{
  "dataset": "cartoon faces",
  "train_examples": 203450,
  "translate": 0.12,
  "vocab_size": 45,
  "encoder_norm": "layernorm",
  "encoder_moe": "top_k",
  "encoder_drop_path": 0.05,
  "encoder_patch_size": [8, 8],
  "decoder_bias": "all",
  "decoder_layer_scale_init": 0.1,
  "max_steps": 7000,
  "epochs": 2.2
}
Rows from block 6 of the image encoder of a small image captioner, named by matrix and row number. Rows with one number within an expert belong to one neuron, the router's apart. Each number is 500 + 25 x the weight over its row's rms, rounded and kept within 0 to 999. All counts start at 0. Numbers have three digits each.
After each expert's rows are labels from the 100 images, of 14976, where the router gives the expert most weight on average: "lies over" is the class under the peak. Only what is clearly more common there than usual is listed. The data: cartoon faces. In brackets: how many of the 100, against the usual share in percent.
# router: router (encoder.blocks.6.mlp.router.weight, 8x128, trained with AdamW), inputs 0-127
# up: expert up (encoder.blocks.6.mlp.up, 8x128x128), inputs 0-127
# down: expert down (encoder.blocks.6.mlp.down, 8x128x128, transposed), outputs 0-127

# expert 7
router.7:532511534462481500465486513457495513484531463500476505464507503469495518475516494503472544521472516523502510501453518491511483503496526495535500489486549553493487484467489491490473521512532475529534496522473521540443522495447525491522488538460453529502509518502468486536466488524466480485495498513510534492480516543455516515499475535507551523477510507518486477453511536516492472501539
up.26:474513517533473498446510501493516484487498505494524509491504482527476536500495467496477543491470520549502504544523540464502451510522507492536476488508487508495504503488481534531580524499514448546494466472527467488431513498500497503486459491514476491526531529495481465492517567542503545495472475511484529489511503516489505502508501504484525465503511502538492543518504523539504493472514
down.26:519476478494482485504540523488500478502556530482516487479495538537492518547528499492493469468503511481502472513521418469531479499466498516521541515502461491494507486545492477508497519489469490483465522475550518508523472538494518545480504452497492463475524519555544518493510485454501493484515492508474541497546472501476499495509506461533497461477490501485533513478467508516499523525528
up.27:521481468502543486552488466529464524487543510500564473517489508481515484495520460489507446554504449475496473505507493482484519515514497491483478469457533516522475507496481500468480487521471489507456513525544440533457507500493515486467515533478508509535516535524531484452487532464479491476484486501508500540497486531494523491483507450477468512493488516485473498483495523460484484486507
down.27:486503533491479486523470448503476517494523493491526489482499529521512508540490489472481503545529508440496488508459516532486486490545484482528513498517519461551486507462524494460486490451506493507481498547538457482486489490481524561546518489513514511520552475439494515503449516489496471486445533509539509482509523512475473490481502486508478538521544509517479482500516514520495489497503
up.28:490539530507487513493548501485490529511512500483443455554543479490484521509558509487510506465553512525513487480515493520514534515521531509456507486492535521500521506469491469482525500478506507533476495511481525497518435515495493517464505530529497464524509481568476506507477501521479493504534492460510486528477535471467517483522501524496506438478522492502497547470507507452472490507504
down.28:483544541498524473480488542465492500516482541476498481478540493466520478519529499502511492527498508497479514476489482487538471471537474508503548476482480492524510495538514451478554480496487499432521537465479486488498468474464499482503498494458498508474509489519508482496480514490491504527504495443481482482456528490523514556540498504553489476470481480492496523504497446542469528483485
up.29:471492508476521482494536556510452498534507473510518565504497560527500498516510469473454461518494495511517454488507528490503503521464519491537499480546512478490458466465495493508523552549492461500466511500522498502499470520508533512483497471508501461503495457474494532540514520460506499478529470455526510504511515514507501472508537502523515500538513509503534446487482519529499496503465
down.29:532488518481494451491511524451513521516508547499514519492514498456543491464508499483491501487505502474523485500506485522489524514498504472491490442540564553475446504411491508519502518503488491505461459509515499547505494484494510546499486494492475481487528502454481490503528512525491485472525509479465494426520505507528498473472459526505507505482506480521520500492459511470504485475497
up.30:490505517507482517475545498496469479514526556489502497478528508536581509525465516514460489499515517464461481522482510484493507533469504494489512468521574498513487507486528469521558478474517507512499492478507509512502500519509497539500500522505539529535494511482465499479527492541540498521504545483524549466492488491527514508529486515539454467497497472500512528522492497463566499507512
down.30:523516471479513512517508504496501521488465469459494490537471566527479546504459544471502488466495500463498498499458473485515494503501500501538461526484484520476510489510486481509525471513451486509473484522517499507502517479508480476488544468462522505547484478518535469546539519463466540520482511482531456464516489535482521480525498539472494471448493533512482505514543491533482499498478
up.31:489482507480476486447547496539480530483527526467479518470470481516502480524469497474522487521535492482463489494443464530499517478504492498451536502504519519504542495528500550547457474524477520497514524502502498477503487506507503496487520478486546449448534525522493471534519472503519512496440497511485540511519502449525473500506513489469484477518502548510524480481455499483497501473519
down.31:523490464495488544509529492501461543470493545492484494488521522481503533455479537517523464497484515514468483500493518467508535459497504540447473492509517504499530550486442536500465521517504512512496525515463541535450480452489517543512510474498518517500495552498510487538542498485528478541482500510498481482477494454481481498491491508480526498509526521515454485495484498489468545518518
up.32:480480507518512469562505473519482506493515467529519502511503493526496482491517503464499501504514542514441481503489498466458508495506493514496501559490488526463507486496495490459553519486500497521555464503509443580560512523543500486517531514518520490454532501487514500514497483526510462537527547516494522511528472492525503488503473484458494472507509507553493477512525485481488521486491
down.32:480497471534494466467462524502489504478516480472504489510482477483460503524527501509475509498479486499515547526475512516513522522518481472481465523523531517498477474510498483514498545446517510537537503485485507472493544515458484492561467483518528570501514496469548476515478514510511513516508478531480546509502547455518526498485546476487480550498502459493471479491516536519540491520512
up.33:467509504485531524518488487477490480517500506488498489460473452483482499489468498427487515541454508496495506460488490482473478504512508412522494504491531528483502476485479469506557542523509461522516475465497494538507547490528494528505454495450485448489512524489502538502468472503494516511532541503477470502516525503504478482546464499501523523508502511534513485485519531501475480515514
down.33:514519503512528568454541479507477485511526493514527442481548475501518490538511463527510481454521468513474485510495485526475532537495450511491524494505538500509455509485518500496484514495531528480511511479532490498524474527520530436504516509499483499516495546467505511461487504492515510480445507476448487503498506485503512492520526528468496446473548500497478515501494486533518542512475
lies over: skin (40 vs 16.3)

# expert 1
router.1:521530482519507541458496444493537503503492489514540508471523512535460513511483499533523464519476517484495524484452465529474478516521492514463528487489495501458519485521488470465550498502482551456534504503495528491525485459488461514453523480498494448473525506542503518516480464471535506494533490489529501483513494525485482505451510504489486487455465504483526487468515519462505475463501
up.26:463498512473514482526486468476494507537449504527467487480527488495463483515499478482547490497465499486480499494473531490475500468566497531483495532516514472511527496535541464453521491465499473541499518490499527468536540505502462501511507494493491512485505506465534490559522496496542482510520520494548512500474516490444489517491518514517523450482463517460510474478485493491503457537537
down.26:504520483492489512443491476475512541477497515456469494477523455518507514455473501514534550503527491520493491514488492517472484534490501509528494486484513546523436541489457529531513498479550475466472485464508511495462525472532494462528496504476516478490464502498525492489496542471461448496500477551517518505515507528545540500466481520519507503541522488506504466532490527492492499514494
up.27:501470521495556514506520487511458506505457480547536513516468492542515453479479503500564511447492484499487533426515493493500486497511517512481521494507485479547510523506474526513515486525522518492556481515482503508476443523511495505500458472483532464540506506497488528498480512516550508474525501561481513532497524491524512510496494560511528501526492500490487507483493502544486475469493
down.27:465526516531521560490542496534473474495485468483513485514478503474488545506492470492507521511503505509524519496488422484489513525448516509492502481476510475500504484506530504525539531513506499494519498509502518477485487508525531502538478520509492478511480490540559485500519451509508475506494483476511534499507556531499499472542515501515527509495561517479477464522488564512483473458560
up.28:501475475489521521448478517503495463483493448493490523515470472449495530489530504505470474451488493507508432452513538484481511471499548534525507515515503524477442520504486471501485492548490469484489482493495477504518476477495541518457489450548488521509485486512520512475505509490520517491494475495476457516506486512460490508465504507483517533511516506502543498541543497465497445480521
down.28:479500507496458505542496540541510504523484511479534494467498534480502528490483538523504486461517460504493535544536510507494496489505502552498478476497481469523508470533523496492478536499462493484530514506510475479537506471493476464473456500511533479462539535504480505517447482487495511532475493487490484467498506432542468476519532459497517540514504457479535464490497499448510518495491
up.29:541546532498498489518449510518482457526529518547497523485485520486525481522506533479522493430537538511513496453557468471471471508491446539471464501549491500511505503526489469497522501506542509475506473479515484497527526469482490491527522505510474508451516471542502515450520475519509512486523486468506470494494510533486547548502503506510509482520515503514511489515484506534494500523483
down.29:543530480461501441523491496496522502469445471484531528519510525484471497501517507501584518520537482494536497529506507507505466500489463507459513477493458550512529458518503474463528514449500490497505545562492438480502492502532480498519497499478478466506484517476483485479474496505511478500513495490530489506493514517484511495446511519474500472533481498466467519519480500495496497475531
up.30:523504476517500539468481503464480455450515528513472487497507491472507505488500494515525483474482469517495490529472477481493526475490467482505487521515537529474536518509485510512522510484508509526494540497505461505441503486508487483440515545525513512522527496514527527507444463526471573501509463512520504507527522490493524474499482509511549536522516496538477553517518489529480452454511
down.30:509506482495545488507488497525513473453475505464501497556460496488499486455510513544571493533484515543495490515512504494519542478534440477499460487522491495532504498489523517515496493517465550497483475508505464529461496497514466517518500535507483553499534442477488541497486503506531485483501492475481501537492501479501504492500495500493495526516516543540446483436498507516536506517506
up.31:474509524497457481499487493554504477524468533489490484518458500499531528484492531492477460518504485527515461521492545491478484506525499498450536489469512509506496523477510492537482443489562500473495570548537504503479485495497486495497545473494485487519512510529489465481480484502510479478503533523521506513469456485495490520532518502511489515490542484505484502451480518438442466498498
down.31:498497524515476486516519523512493503538475511498508539495455508521503445484560510511497504523533503535482493491518500503502518488502473518440484436526498475509511496491498481539496502529533503460519456520526487521433484501471475527495496502486470472468470497516468496483519509475495514525459489506479509458521560479501536546478547505523509480505521463484526521492468462544475527505487
up.32:511495500507519492505478524504505479465462509516499505511489519508497566442515540497532532515521469497489508535465474539517541527505496529553503485510466445483522505475520522450471481510506458501531492537516512487508535428483536506464512515538515484500517524439515501513528489513489508475489496503518504481465520481482501546507470531533494539471478545491501500504528519516482506526498
down.32:490462500516483481518457486518498511494567514501513482510487515503483515514492486499514474472498490564557535536491539491523506523490500509529536487476517522455454472476485501519514497496511487473498473461501558492514518498485505477510507506512490454443482470537498492499471488465496481504515517510499545473516507506545475493472482529524474506506446549504523548509483468476539494447499
up.33:484489514478525512479473502527493539510506518439484505511485494508513504546482472516465481512529501493522504518513466520451481499471469486506542530465527487476483508500527501495481463494499482504481459512527540502478465465531488513503447494485560472483483515539506519463500522516479505533531491520521505440503513466499532553489507426528499480513500473507534519515510517532553492514482
down.33:507532527498453513542541487543545483476508479503497500538499540504534505471453500493503480510472478515515498482492473507484508480508449473483530488484469465514504519470498480477534520525502454478494498501519469513499446488479455453497513483497510496539457487524511533542493487476511530534493541515457494537510499480462550482508494457505522511468532488498503453527506497496485455467493
lies over: skin (46 vs 16.3)

# expert 2
router.2:488504518497502459461490518519561468512522505520484482516529466460523518505518451484530484437468534487463532525485515512492537461500484481529497518496528483460514483503536459495479540507469485498529459533515492506521503491473498511528485518529492514530474550454523500460506492473535514495497506536487535473520521522521511488503497473488492499483482545538502525479532485560482513522486
up.26:477466497483474495488528513533476502502496496516573483537521481538486500531529506505508532504547505517479463520506442477520542506491486498452491495484439496483453484493479502486521544471513514525487525472519497519492482482517469506493524497457522509487461493513524476515537554502465487490504509513491457498492506499561495451483512489527506525482563537512507531511487491460526509480509
down.26:477494517514503515511477499501489540488501535546523542530490509519509523495484541509504488512502536473504484502491461506496503480482488514515489503552479544488526506471436489499427489526455464545537496539498519524512530494546499519503516504513450490478493470480460482516496513524498498513485504478555494484507509484471471469456501522455528483498526487477517475518471497453502504484434
up.27:510522489484488500511446511518540532470517500500473506464477501496459541536513476525422456515467510511488535509508487479477483504514464520501466487478496560480528535438494494511472473466513472467558503487495509479522506505487555501492496497509498501480512500508492514515464516538516538515541486506479503526520485512478490527487474515502516504522452516495485449522548504509549497500523
down.27:482519477490491512484510508501439489491512508497573477488532494555503516469526507496533501484499521503482478497542480476489494460459523493517521511504510473495505476548474472483508565471475484480540526513524478529520560499514559517480449500536505461499528516490496539505511518496495520442526503498490542452501502497505488479515504530508508517457511475517511504494516508454518539515494
up.28:523507486505564477514515509508516534487490493480559497484512510541509487499525535487516532466465531526481491506520502531515521483462505474496539470514518520447514489483493469549513466479482496517529529484540489511501501525530478472541480487476508509433521516507486521509515536509481480471519526505494530515477504485528493415485473527473485524514458494496479489524477519471498495454464
down.28:507468500489471495490498476544472525501525517482481471501525539479536514552467518443498531485526475485521498488504489524501520445471508494486522490499500517472483475528515457543483494492498522513503520495464495496479510526560525508541504485494490459511483482530441583499496533495543477494532501494494482505509467529513511476459521541500457526488466491476485487510460488492511514535487
up.29:474486515481534465511496513482533463526506503478488502461546480472509508455519470526538487453502492500523485507506553498503490470473488484538516509487511497458510498507492483480491495494481507554527445498471551507500512498487480510539528473439465487473455518483476458475506494497523549469521539503517491511507498493459528504544518501479444546498503459487464502500502515521505534493510
down.29:512472485519510495462545519517541541469536481505495510567513500498538483527512525508494453501510425475483479489508479522503502513543498496497487547492518480486431511486527483461526489480490492454510550505492490499498492509508530512485509478470522512491506519522521507479545477557532503496494539498477502495538481527496532523479518468501504470487511510539497511519468432495484482497523
up.30:506531444512487544504516480465507497502490453482477485514508520479479491478497504502557486490561515478509535509456503486514476507520469472582523497478494515503514478522512492511471501486477432488542505528479513469468499493455569470522533486488504531503508490491524529500453481538484498488499546475470513481488520526468500513526461497497534510531502513473500520502501486524494492485473
down.30:546525501453492496496478491493470535511489522477512500499485540543498448490509493525507534526480485526495535509475493503488495490535498497504502482506512483496517497460522543471538499485511508449500503511534511517509508529485510457442483518513508492484515464490587471490468525541469476505521449476532466487521523556522490494506527509502497489467496552500523516509491462504529512462458
up.31:488528502518515511514496504507541503516509472513525509459526504479538497477534504519497484500500526497492470504513517459499497543506512437544456483520505525530516457463493499496484521469483464502566504513528479515516518519534491503509511520495499496523509470465511518500466507571453461473457519500534448471486515528481491502525511512464524473473488542481472471492489460465466467495514
down.31:483515524481513526493483496501516520496499507490509491463517439505527509483493517487487522532506501513447489511551480513526487519497476488559514512474511521466500468456506528525503538485466512495497484487465524531540487482442515509506504539470465539486523506497500515521504521503516526528465511481481503515458549510523496467537458505454507527572482564519493488545517501516481505499476
up.32:487493526512540478540465546482512520510475528445528508492473502506524480508502525497475444526534505471482511532470531473512502485514513549492541493519521478485507472503502454502496504514521491471467542457537499488501526502478492535514506524537484472499501481555481502531529449499464521506456496492524494466509468474516486493559514491516518506513500510462523518513476466433495515520498
down.32:501455444478509495512460477511463458507498491501498553509491497483481501481531512494493467538536520523508515471508495521484471510506489482460488462526495503492478512543480517527508530502511526448464516558516487526452475494505522531524546490493475494477498495516517505522481534498505529469534522490488491469530506517555513509465511509500491521469507553474528470478548553450492507506515
up.33:483489525517501547489478529494503487454477483535534516514530532529516516500496541508514501503534442521530475476491512498488456513472485564504499473536518480486526530498534524492501498515530503521493445506532497471512488452487454526530426492502502525481476529484497521495500502494504491491508507441520535500501543445491475513538476547510472487495520510515468501499499492525527534488504
down.33:530492506526489520519494473475435497517524558496423516495459470533519493476504537453513525478505445497531510508479508517500543498568475544505526522534488521514470522475474497518490469498496447501518448489525523507503526513525495523532505511492479531503499491485495486472488485465504482476513522472515510524499514475493514521503526530489508479503470505518481519482508537552549505517499
lies over: hair (34 vs 9.7)

# expert 4
router.4:477500481494494498540506530480470534484466470486532484528476524473487476506509532511524515530501474510533528518523510474516484513497446498497498503538545463539520477484508531458522459513495522537501506484492467492497515519537532554485508507497490468485507482482479506467504492517519504492465512503495470541481447421482480513473493502534472543469535520489547545531528504524488482528491
up.0:507495506472503511452529483530511534494507511485496420500497490520504528466511525495524507512468513500489497470460517535493451509491519510492520510545510477495491518528492535476486482515530535501454426510500525519521484477527515479495453536502493494483519481572492519503547511543514504499513456498472495480529501529498471487496464544506486488499483519492524517498572485485489504474461
down.0:503472485518508517524518460514443513522485531474523507508486486500510531502511482489441522503461520515508468508460519533494447465520469453444475467507472474458532531501527528518481489492467530536520507494477537500492466484497509503504497514486512493500523520504501514530467495515487517490482487465493483562523508529485528486526487506480464510472510438473497492497441441498485512471498
up.1:513498562509482503517485547479497467499519487498476516491553494518466499485512525476496484524535480463528563531497493468494486510491501540486494541488509496518471508535472446524536482449515562528517473521532480488489521498496498451494540521481461496512508481506438513546528477523488495476510538508503520498500466486541515486505523500476482531480479528493481493487503509554501497473520
down.1:532519514480514524509491476473472505529503497517489479505508504500478531534553523530511480476428478505487526518508495495487518500442513545538474492517524491524510521494469494531497525461554488474509497459511496496479522469533473504526479520513494508494518451475464484480522501537556513505520507511484480469491524510476551490507496521523536540552479464507486561466525480501477479527501
up.2:542533493466525539540459502519485494488500495507514491520494483524516571489485473445518481480442511482500511512512483479506532513498497471472500450528510484481505480519469525532498506490508486502536488475482495501500497500503494467498462522556474487528541493523503512513438483484511491463534488534508514482487491535506543494479541532514537452487489510499518501473483480485538509538432
down.2:486534514492502479496509490508538477488492514503521524514554448499518497534488434496477495498537508502522508516506497463541474580539560473505542517501519444494505504508508526504483523499498486510525538493538514497524494542517469476543506504526531511477507451497512524458514519505549490489484495454512476532522445520526486491520474522509515516462507485530497511513504481523484520490490
up.3:514515505493541500490533496483474524500492526456504473476495485468520484524478518489488510487479498536501530447507513507497498512481498483423492455538511544502504504508536510456536545479466507502503450505510479501480450513552483492507512515511532513578507506453492489479513534509538461468495481545478521508520488506523471498449506468503479511510512517483510492510542518526531497521480
down.3:532535522501483508518522524490498543494474453478504458511499501550541478448481497509519539517474519535482464515490534508454477485473484499488508498546471479491545522506504509506470525527500488494490462476504510506499511507496505474440504529489489475497444503484504470506475481508490500487519525511520486512593491493537478515476537521496491482515531527529538479558505480478486529517507
up.4:465516460488543529493484539523484499517499478531467508498482467439451501519510486493494512499477473505504525506435493511517514505509505514523428508506556467469477517537492549506526482517493462476487489494494477520500491516501473509519527467487555482477499546522530504499529508514487490464478563490481509491522479489520483485514476493453488550477471494498539474476502525510529516483507
down.4:488441501514514495546493475537506512513500484454441466481482509488493489503463465538456514481493527473483502494486511502509492473474482518500526515488461511467540513500461501552460567513500503514497527450497517500508477465502504514503497535504479505467505461448508505558507505500515508519480451489482484508486493456486495522516450453534484483509526487495500477460464474510477483483497
up.5:482526489488523512458485493483473494518488489467489490503533462508464484471492506512550520450489550506506476498492540478479441471476481519519554496477495494454515507491505511508487524475513485475531511500527509507499517501522498474551498474535478528531440544491481523518516457521497492556480494505511497500510482527465469492467514473537454542521536498444524497489493478485516468488513
down.5:437511516523523495494471436473495517510512531512537514505470487513534490459483465512546520517463485440534510457454518459510510514491499491535486508518513518521533534469470468503514522483490516527529474505515533483495523522519448446510542517495508482486499506475494500494498492504513507521526474515503555541540507518527486503504496472505506471474487507479460483545498473470482492464482
up.6:535477503540475534425508502490517500519494508526436478488530445567498538564475491497502544488535536517475489504508513490487504504512515484504503472483510480483511473518488482492504504527489484513505501499485493470500502512503495476519518484485513460521477489470502555524469541484459492511473530521493507479469475543478472472519518509494463551482530528488497505473501514507481504446456
down.6:480495519512482541475524504526518476505482488507550514508481525513537498506555507489488499560488508464525524523573529517511491480522495474527539511527502514482508499526473517503494510504488498522519511491466514504526554479494455516465520505486487516458476485514498485467501506514542472532462524489522461477504483547503521516542489504489531457506535502480515491518532551475487469570501
up.7:468504501530469500482536460490524467507512465505460494478553501478527484510489509482468488512527486491493496504479508532461507489482509491445513498513477494516466516455498546473491480507507504511516501497489457511559487493499514533499486516511466483496433485537533499493477457518570517499504548501491488510427533479478503522506515455517509515484494497522492469468524488513439523499522
down.7:497521509454470487528509468536474485500533509521536483505492482484471504482532518473474531471460481556491469473499497480478504497517511520459503524502482481489452456466552532518499497520539578455483483490518486482508525502452493504510462515504520544538508506494528505473470527498495502534518470471484500482515497545488535506495496534522527493510552518524501480488542516495521512482469
lies over: skin (37 vs 16.3); clothes (30 vs 6.7)

# expert 6
router.6:505488493505506491501542474543501511479518509483509502507518502520525484506487500489451460481539471486466486514537470515497448492503463477472528506509462492484462459498528493539516478528465520467471489456500501515530500533493501463506504474492476556490480531523518519487500448521550498454476565482522478468496510477507489532479494486480510461535481552449502521501488466497488519528490
up.0:524491500492510507507486477535499532541546528492479517515481475524551516432505495528491466488520482508494504460456517485508513475471516531496475546532476521510491501523475529489497507470503495530515547491504500516488474483458532555505476499493463510515522495493495498512523522552456518485493489556487465521462487519482459459551470484493498487495452544455494499502511515504484540516510
down.0:477498488472555479536494512527483485522520551466506531527436539504515486531526511490554491491498465470508492503516497500526485540466509523490503500515492477507535472501482533488453469512529524458522519482488495498491504504549473478533516508483494519490483523485506503472488502507544520505463515535515550537465483528468514497477456515492455519497515493441505524472518495544480543498515
up.1:483492529489472480492493542497483500520504505506486514483488487498502498492489459502527497551512458516472438520497513501536498479517501471486474441480520517514512485480438481490463462474479524535469502531464523454451512531492549446490487499489449518525504479460487504475477519525512476483482510462510513531481526531506524532525467490513469504508513531484523511474468474511533471463482
down.1:506489538498457505554513497504468491535504532482458515520495494509490506492493514515521538505504453487502476482509501515465489487493474522497445526493465527524486489480496542452482486489466492507489513554483501511507501455527525496469500506494503531481519471477508462503486538540468490461483535476522498475511498485515493455450454494538538433494537474523483500504491526444498521497462
up.2:467536484483533496485482509486523459474525485478496517461466507526503475496454493499519512533492498485531490507467550521509479515525486478551467506530470522463530538495508549517501522475500569500456439526515475516505523501527464491494515533462499500487540460486474489452466493505514550481520500473478517541504504481515483502517479487536501503482474467520491501486547493497491531486506
down.2:464466466505471505518444559492486473533461506465551504494522495484529516493518530462459475495529496479504525519483491478459499448484523516531454539509491488510509514532502513501523509503541523484474455518513530501503505455491505500509527480509537496490456515536544538525493468471488514482485481525517509515479552485454468503482486489513500508510540538516542504501513474521488527507525
up.3:545493522539491473563528481514506513555469533516493462454515465471489549494532535557533519475496538520527499512471503451565527523535487514497503530483493519489494491455506479522468486498538498507480514514496539473525469507486511475475522539492550464490483505543512506481519460498495490491540486519491508471485501492504480519495486511508527485473501520498481488517498519454480493490507
down.3:508488537492452546488512528464467493477496481509499476526482462512485502493489528546550533513518494448516483500530472477499505468478525521525494478475507549534505489497509496503538513520505495503523518520540512507522485490466518510495442495476476495494533499490498455498475444492520507550464473473516502534490484491484484449482480523520484449505479481482497447478498483482508438458503
up.4:524521494521513462513457486481488489483480469535496514465492513457499481472502514490490484535517503520517485457484497461541479454561490496513482504466501481504478493509537491498517501473510505448520458477494443526507508527549478507507483496502496582471502512482462502505470509443477530502465491510503528519506516513458547476526517502484492518531515502537476506510509547521493513450494
down.4:484516520475495511532522499515499518464515522538498514456507502477486537498540509488515496527469474527483519510487484472530472506492495523505504494524475458521474491518487478493533531459490507488432523504488506524484518510452485511523484498514536532491440525492475458504495487547490485484513508441491500553508487493440430498469459500481484542477490496537511505455549491514483506507498
up.5:555476529504467522512510484452516513505510483471483472481538505536539547508517506464507515497477530499535521466461477500528530500502461501480472485501484501457508532473514490517502510471512484538475504526471456501514465488499530526491556496496513426460481496474477440492489494535504503515461510496494489507489485487521484513516544529525496497494561495531537501485472503504467467476500
down.5:516494521502450461517507502482519479531505495493538444512492475502425525530500497541552512481497554480470505535487474497524495528496493522529508495476503484490491472507466461521520525506504476506486528446488492514537501481521530505445477507557476511506505470465483495488484482491488488512487516504519514517517472496458505486523459477521492564492494499494461509505490492524528448447519
up.6:489505485534458484501481531515495508453498522479481512477541461469544503473523508517513513510490483498479503481452486500524545496476524511503474484521560490512533544551495549488492512480487522490459545532488474518496566521484479509536441474512507505479494503472525464490526545490525466498465497517460506489477526477452473500505500486495506454517526509463496512479490506478501519527503
down.6:489499514539490485528519495502479482514520520517470487489500524521464443518493427521467525508512465449456451494515478514445489512480514517536510469488502505531457530529484481474477511541505513510515480551470493492512492478519461528520509486488510525504496544498525528468550485469523535481497528546524493514478445508501547483510512500490471506485465503475482508500486488472481517525484
up.7:469569511516535525518525542501483549507478508484484514495537495502455531468475537497475493510523464503497518509550482515448491488508521492489477493487494519486503478526485493462546518501463521515481471484479523499532457477499498529511487509496542498515494475457523472489489511493561472457496537553544501541522496491502529516498526489516547497547495482487517513496490483542489469501530
down.7:522487507491494520464534496493517523470488470465508518494506478478532490471506520502494526493491488519506486453515506516521501522476489528502488498495520476535555518483503449494471477512498481473510496478576499515462527485531453485502517495485531513546488491520505511524485498478465555480511504474506490573533485506517456470471514497506463541491523457529525473508538470466539498538537
lies over: skin (41 vs 16.3)

# expert 3
router.3:449476497540526519479466497524446486548468447521532500522489468541522483504521502484470490498532528516481492456505501459523487503502510503515477510514497489473496521485491520492478499481493524492502507528548472513520469514516514496529501448473535432521492542534494504470505536494488474493480490489464497511494541537526551491492530495531519446496510481517485514511521515509451549494517
up.26:506493467520487541503488505504512498510438496535523497504495500483500566502492502503542490468478503527490492496496451493464528465499537506499432483523474526473518542514462486555448545486520509484500504494495502501513468513501511503502496446470528489491519508489460527518524522500470524466517513502518497490520477480478522518557522536519463461477460527503442501497499482491488545499508
down.26:491485493512495487477416464502503489530508515477509483482453484501467474533503487530509505504525509456487473510494519494485434508505508522506499512454482463512492511544520562508528500514458433502524505509541518544498555511514470469535502534467533517493515480513472508530504501481507485524519497484562456468484474506522509504518516504471471494503473494513484475507475518482505466505508
up.27:489527498490502519505483485491523505502488525480528481457505503548481529498481513502527472494463546523480544482550461482499460491473526460455505482518525517526538473486549450488533491476513491512521489515465495476463490489501477479498457467525511487514462539536508510484543450520529513488549467492500457513512464482540486532496510527500490493470476518490488548484515471475520492476507
down.27:521513499477506460529495494508473508485496540536492500482467510463510509481516469466509533495494525465518484524535490469461490528490472517536494503437435495504468480500498492491443515491527494453471503530499489485459495482488521526506475496532515525483485478500507514549561477491479500504504492480506463485471496477459455510525493514502498429519513494489464513472536489494460462540497
up.28:478446507522526561487516507516511482516450497513479520516505528496520486526515531495506507510509505502453545496483500482478489524516445463506476477525498526516489503503473494516482434483510485541515485506524507491540511545495516540505550458470513484507468536537508509518507517495514474515474497472487496492460505552495488522521505546550522464486501473523520464497476555470500456507494
down.28:499541489493524506482504512536519501548512511469495506500546453489491505466529504465504435490503505515460498501488527474498515435501514497536496555516495501542487509492524478490540474471493517508489510496526480517533464544493556505467535527492509529510531483501482512529493487522512509511500526486516505459512535507537511521507471540510451485447557458486495513472462502502508493518532
up.29:507537535484509501487465516470514516486527513514506527509493497539501509477487498486497525484520493468505502511489494521483482476484492496479453497515458536510535525454438464517486525537512478489482531500493494538516573487476526512458509475509475542496522485511512469479482534500510493539533563495491493506511469473511485500557499493462533519527546521479553520517457543499503493537502
down.29:517459476518512572513530497513482527493490535484474531503496477533467500516557512448478506487496525468504484494542507499533478526470478501554508501449515481510465492522495516495499482492500486525487535535480505524483498486473488477515494459509523448487494538490478511476484555504484492508459477469532484496509496487489513462463522523478539511492503503546502517523492515533561508537541
up.30:532495526503485516483559495489465528512537492524505479452525488494507523513534504461512465487492498490441549479495533478534504539486467522530508482487477546516456482466505514506502513515459489539508498508516503555506492514487471485490503519484528547499459474475490493501486475476475480553490532485515497493495521498466520535489499524434487479485459511505519449530483481468532507524504
down.30:492481514491503444474444519528495473494472553516497471522499515466514453524486500488488523510479548506503484493526514506524511527536496513520467439525550494505466500507502487453555495516499547472516487494519533534508502528486536488489504499533485509514459482473504460525493476448496530540445470510497495509515460495449466492512532527493514508504486470493511486485511494526473486481472
up.31:505510527470487523479481469447504483500467523523511511452499459507490499482517477504475463482459501524485525483526462493534516489502525464491473515480522517512477472496478553512471478521534504521559522538479501484505464492439516534503497527519490503501446507452457482510487533508534497484526471505442485501477538491518527563480521505543526492523500519491511462498504494494486490501479
down.31:509510513492497503473531532518534495511500506471507476519476546479510499460511520514518517504500536491498506470529548493508459496539551533514499461512517462492471466487516513455509488569530516500544519483481478529518504502499512513490511499499490502476502498526468512560529487512545509514505507502516500473475491563458493442512459442506540552469495503523468506481477479474508488495516
up.32:457499551477502455481518528539495505493511454457529517467534479468503486528475508507501520491472501500496491478462523471532499519487473528520451515542487496487494531501483547495491495532523499495494503458504500523451486488507589551517516480517486494502483505496497521496559475510503491477522477438480473502483523491530504541475483485515483515493530515479496490490476532550474502504520
down.32:494526520488511493466541446539485533492520443482487478474486478520492454511512528482472490505514492500521506481497520531445468511493490505516508475522501492521466495478559512494487496574477551483519495528540481460524476517505485487537460486549549472543508541495535501498460492497518488520523487508462489508523501499506490484472468461497460504477495511490470479485492500518482517463517
up.33:517522518513535506498506470491515488408463492504487485494517500504502492508517492493496510521497502494490499465536496504505514524447532517542461508520486532523551486518508521516561504490518496487528509518493467472470479505465493463452489507477488535520469552510493488556479520482497487487535533442466538510486496442477524474465452454504510477498515536498492498510496490508520497495507
down.33:498504519502540474516523498546487524511482527462517511499503459491470547459489498473486505518519514494503506412521499517487516535510494463511466502489503494521500509536492495482516490490502509523542479511492503530502536481553489488526518483460491495535439536507509487470480514502532515561478489525544482452476490504504553509527485504536490519454493447493515525483503486477535507490536
lies over: hair (45 vs 9.7)